Weights of a small image classifier.
Model: 23.6M parameters, 48-pixel images, arch convnext, norm layernorm, layers 14, width 512.
Training: batches of 64, held-out accuracy 96%.
Data: 245000 training examples, 4.2 epochs.
Rows from block 3 of a small image classifier, named by matrix and row number. Rows with one number belong to one neuron. Each number is 500 + 50 x the weight over its row's rms, rounded and kept within 0 to 999. All counts start at 0. Numbers have three digits each. After the name is the row's rms in percent of the matrix's.
After each neuron's rows are labels from the 100 images, of 14976, where the neuron reaches its highest value: "lies over" is the class under the peak; "top examples" is what is common among them. Only what is clearly more common there than usual is listed. The data: simulated grey scan slices of phantoms with and without marks. In brackets: how many of the 100.
# fc1: MLP up (model.blocks.3.mlp.fc1.weight, 1536x512), inputs 448-511
# fc2: MLP down (model.blocks.3.mlp.fc2.weight, 512x1536, transposed), outputs 448-511

fc1.647 104:584556525469564485532423512582462501470403587639576543502467493485500530654497507572510505537415503481510525533594422585577547447467426436578511477519499510494459448497479482457427523526427437
fc2.647 102:480415684548435464495469536473565494454435634544490551542481529570519520543493483502534562542516581512524586506443566552533569504452441473546515615497527567441466513403505350559534406439523431
lies over: organ (77)
top examples: several spots (83)

fc1.413 104:471510489540490531492535536555482563538516461566551505408536495471483515475536477439514335537571650585474466475563509537524599566585476421522500502542499481554560544453450386515514581517530525
fc2.413 109:514428336495538555523445570501456587370483554540570485597508463480544431614437558536483533491460521459484591488492523444460505477533355493564488504503443460492484468504497475377446486463521464
lies over: bone (63)
top examples: side: left half (75); several spots (42)

fc1.258 091:549577574506517486500457487524492536474446573459577441604457486494506410492530487460510520599542488511500418464462445462554421489514545520496369511429494481385528515493503465599465497448537483
fc2.258 089:471524703539576412572477622436581502564484413466477455503598392458484445490554523515499474418522545536470440496524532575514520419520495475442493391545478365472530477501535538497559474560497561
lies over: soft tissue (89)
top examples: belly (100); noisy (85)

fc1.550 094:459512474518490545410402458560372507492571528551482510467475559432561456545493513589440457383401546512551508533446494456488520438474462478487509433498593524444450476566467474466518502466516415
fc2.550 094:455377538448499521505467419500477578368413553563437450476472469513522428612560515514525509579518569657485639525483552517419512568510574526511504564522555548571537529552426481485503444505545563
lies over: bone (29)
top examples: limb (72); several spots (49); bright spot (45)

fc1.693 094:439534499559492429513466558514421616544472552453503509540522402473439502538542498423454506535526549533594552460428504490498513527472522480548357535507394496412509486488480494505509482510491546
fc2.693 086:532518742409512414427504501527515521461548458443562424490551465490517522432559510414515568496518495453423474424545500611511520505459485508459558462546469418564495521466568604460613541501466470
lies over: soft tissue (73)
top examples: belly (96)

fc1.360 105:459445525526649466491533529459509446443456476522570534458513428398536501506521513504485556510459448505501428515502407513548497486441584588496513582450535581513514512585427541512515469489378487
fc2.360 098:529481522490398410543541455487440551516500465478485478571547497418453455549493481557477523488466479516508543490481413471537474492464571490433431542629540561504501486519543516536399558504418496
lies over: organ (78)
top examples: side: right half (82); limb (69); crack in bone (62)

fc1.734 095:538561491538496468520410520585474568506439475535546480439465494541447462553562489524434589551537474491504557434472518519514444561445559488511486514495476456501450426532479494463448533610473449
fc2.734 094:468475682515525416517477542489534548523499537409491477464545472455532556494491427463542482466522503503455517449496561472434559561605511450453604503537464444476438519480559497464472463492525506
lies over: lung or cavity (46); organ (42)
top examples: several spots (87)

fc1.122 110:459524481404474621546500439544432495584523555550475469560499474507473450445507450487447511546619521522458509514458451528508476514527524472524517635520573487521469465445493468564490437501551509
fc2.122 113:497474458553497500537437588569557614446450475577560461493454430557503469474529493592464524448551424558456548525501520501411465656519488526521475490466544500471489445524483528525469529537508549
lies over: bone (60)
top examples: limb (49); several spots (42)

fc1.80 104:494483474541490543483487385463484591457446660486544479573556515410555473580472456477568549501573488566433420467572461508471522501539513469501464552491514603518521527576469493574554516503517555
fc2.80 116:466514572546577505448544419516522515583503461533631575471505539532500542429555494515419428477467419476415407506528510471462398554532411410441486493509535444358502465501534498503489518502502479
lies over: organ (97)
top examples: limb (100)

fc1.668 102:519457529529468523434487489537412483535507506523523496514472459439481608456458557543621465594531484557561487489469539500463534520551576437505473548419538479469510510489507570542499563520503447
fc2.668 120:502442606480532523520495549517459490456560430466449574601526558524465583583513527437494476524463516467457514471504496497488573491532551450433574609479469605476486503492560462422513543430590533
lies over: organ (59); mark (33)
top examples: dark spot (100); limb (51)

fc1.530 095:394574422445567381429531565519504555507468503539480544519535455535458545531501521516528489554462578435589495434429482501456553463510413547548503541464442546453491430429576469501497484489473520
fc2.530 088:441504705456457551518493497390547456559567467552616441488446566466466499575559478415465596410544434444469467447452488560541476548559414424510442431471467471591533497424508524515587428421411499
lies over: lung or cavity (56)
top examples: chest (56)

fc1.701 104:465519472379483544433498463555442497506594632526492485519536456541551560518490403393512488449497608469485559436503493526593526460550495506509483543612417477518497499471541491528479465469518546
fc2.701 106:488438626503472523537524525500554549532455493564554576470523446502415436500577528542476592545563461550423502496488476542493343627551446459542464475550459444528545517391410521449520487558508529
lies over: lung or cavity (43); mark (32)
top examples: chest (94); several spots (57); ring (41)

fc1.513 099:421507509508511503593484538542426473516569588462517512533500471400503571529502522404495452564551537508564454459439479531519536510460558560567461578483506571529482493506428539516437498457442461
fc2.513 084:483539625520474534522503495479532466529379497508574396521467477575486535505504506483510515515522441556464533454481581543455508571475492462544491449460481422532636473482497475503498429399424482
lies over: organ (81)
top examples: belly (100)

fc1.466 096:462481446429473508539469551449515543437467537451533452509513549485439554477427573535530478475549477577562473437400540496457484485449506440508404541519435509474456585535473523581605478444485492
fc2.466 107:417520607559555523497505529460450469522505484468511517468510424584513503446454488512472525432431540566514535516620495514476520546505567529514525519495566411517506484560599455451464517452551539
lies over: soft tissue (70)
top examples: belly (56)

fc1.722 098:470610474480540505485479520490435468521481584481505478529491552416517474515461460436478474545551513546495509484568500488495466458497541479558503516511518539456465521459496549445420450463494528
fc2.722 092:550497763542442445466421459484569542571549379499450542455548479483474446556560504541512492489498533492552556541626492514469509478446514455486446562550496562469458505473526558544577579522534513
lies over: lung or cavity (47); organ (42)
top examples: chest (51)

fc1.396 096:420595576470456558506553422626424419434613483539529445468571501468405432558521442533516482413518531494483409481479564533475538560482526460473512524491561471507545513534454377459560529482534522
fc2.396 094:495430506557485535493412539587436452457449501488523490541454405554459398487562497520416576502484429495452565505508510511484558651473483534491505487407454474532523517528472513445602431556502502
lies over: bone (52); mark (26)
top examples: limb (52); several spots (44); bright spot (41)

fc1.171 101:531594529537560488469457418535469595472497528413499464431491526448385487492452515432469569583553505534587411434347506465551453488468525526474472514477460552454491513489472535478537492476519515
fc2.171 096:480474689481566466551516484488478509569501544510456486572503481534517494517461546465449516452504587509535510514572506506448536490563534524590508515396465500481464438554528487496508567546553574
lies over: soft tissue (66)
top examples: belly (99); noisy (75)

fc1.53 090:536498492518536562547475469529431473457543580492552399535442533423458491561570421499528534515423501542472493489506517501548433500490520529556429504476465559387517522553508501554444458482502491
fc2.53 089:560498705494525439479474452469562568464469394504490495495476406524435420493428463431538543404535530502495544549608441553486513481454510417490489509515509436570524451460511523518551543494486522
lies over: lung or cavity (87)
top examples: chest (88)

fc1.2 109:457624499521488569461416402637476462489510493547534383481550530493527468514496453614491530464536570482495454533492518517506490488515449401470516462491638552468507450503537483464479501486472493
fc2.2 113:489405533521410483508499513576493551414415558533503483506471515550392482523520547571556575550486556520430681476462495513498538492482433472490488527531470492528523550577437411520491433537515579
lies over: bone (35); organ (35)
top examples: limb (77); side: left half (77); several spots (57)

fc1.23 103:538588533503531458493477476549516540374436509440443581524486436482427546427517488388518539465509445505530504478539439622490443488466424561507466548503491457522577465564466496447419531499536503
fc2.23 091:439506653461514547518572515544527446441561502593492501478579496468491551543545517494488502416510420487535535513510514555548438459570545523498516555510461517564562501413553525496524498452470425
lies over: lung or cavity (62)
top examples: chest (65)

fc1.224 100:325543522483534503488541602539467488523410572536548519421525472466459594525517453483570445541599559497527503424525441510446431509486577527588502520533409569485480490550508530441478490479492556
fc2.224 087:531436727429467455386434447492549497596498439511499511488496485480394400526461493481506508472498458484575417534483498559529468483443503419446453426482489505511574575519438501440613510509454472
lies over: lung or cavity (70)
top examples: chest (77); ring (64)

fc1.609 112:464534443454498507507492429593443545541544527472504445437549536516482482415472495512581535592513483489536456522461444572588536599538477454493486527503564505499441514448517431536570514508608515
fc2.609 114:486492493449589520556485479550489427432547569548589424420581582485542524444547451605456527433425457475462515471530496437490538501597485457622519451389477525463403476554528511437496547496438495
lies over: bone (89)
top examples: belly (75)

fc1.162 098:486549507556455621457445483517493510480578515594602422379507560458533447565508486604524469472455521482558478507535515545491529391528454439386491438499592481552502547524461462449472541486490462
fc2.162 099:447418553514414512501468434548494538352416609480458550549508544574415467604507553474490470545482554517500609503427459426476519443516482486487482594550497543544496484576437462521505400566534562
lies over: organ (36)
top examples: side: left half (85); limb (66); finding: several spots (47); bright spot (46)

fc1.147 105:408449535526415540456504551486469558474534503460510455493498528527452568432535546415502495584434557506485476445587547523494500542545537507435424448513425488550536549501448477527511558525508514
fc2.147 124:463478483413588481512407517488484441385483461562523477564492482572539546554453529532473538511483476513447595475489528502452524506520477496565569600498534548451486395529565515476496569444558472
lies over: bone (55)
top examples: chest (74)

fc1.415 105:563520431435532541469409466444432509528521523530407530491491517505482514628586487475516431469455525495478594525579487532446482462418595555584496433559516537388491457519481472540465427553559521
fc2.415 110:552519570465498529511368461505543520492460487577484509476480391471441477570521599514454474424479464484574504562517518475461441468452606488514442523463551596471439492504493559523566509493587542
lies over: lung or cavity (55); soft tissue (44)
top examples: chest (99)

fc1.235 098:488568480497472424501556594529492517505499524522442446544468511537457521515545560493530479598483516460537438498492466503519453524533519537518431584529465436506469515457565489517467522461489453
fc2.235 097:491554727479510455547517489521548530472514583536481466456588556444505491528512526448524569441521476529509504488445546543563531474575413556390464454515481358458480445431572517545525515471511529
lies over: soft tissue (90)
top examples: belly (83); noisy (83)

fc1.100 098:504425453452574502537459644574442490463484472580564547500502447507547520549551515527463411612453624560512553515506413617553522515434479511461458528483506536571470503494492571524480450477482503
fc2.100 100:445520424569459545515493518458489544420427537556521559517435493582434497496445511563373512533471487410549609482354527590489540561535550457507544597466461452498490470465519400426433455465411477
lies over: organ (85)
top examples: several spots (65); limb (63)

fc1.430 090:442502403557409487539464412526512501526559467576508485518481492402461524453530562564499467438469480504504471416421611496538542516458531398491460452537445422409463598488432432507508526437477484
fc2.430 098:440548618572552513484518550450481470527536428504459484471496580511601515521440501559415495490526504529450442538512527549464551515582636452492525464609510448487550453545583521473468538522504410
lies over: soft tissue (66)
top examples: limb (52); bright spot (35)

fc1.37 112:398429435447607521537439514514502461564628465512479509426511448520454499516491526477476486492573499537514446466453468471465566446458568505535382506553510559450510528427454500609465585467561539
fc2.37 120:504506376553418519528561526491469468489381473471486494450515430536416477405564426485498481558562460458492577406541475477524523622447562532469520489523475433501505470525520535520480484531451558
lies over: soft tissue (95)
top examples: belly (100); crack in bone (62)

fc1.296 093:558441481500461544516516500431508484500509563482543549554497470443624474540436453495450444516525531555460490486601477487475511531532640460579486531468477592417449506577441518559475392513518409
fc2.296 106:414505570502529493494552505489466503470445501577560612520551470574494467479421526506487428484412493453449544535531542463395491462475472464568481564467496468530574446542564468516558457492493567
lies over: organ (77)
top examples: limb (96); bright spot (37)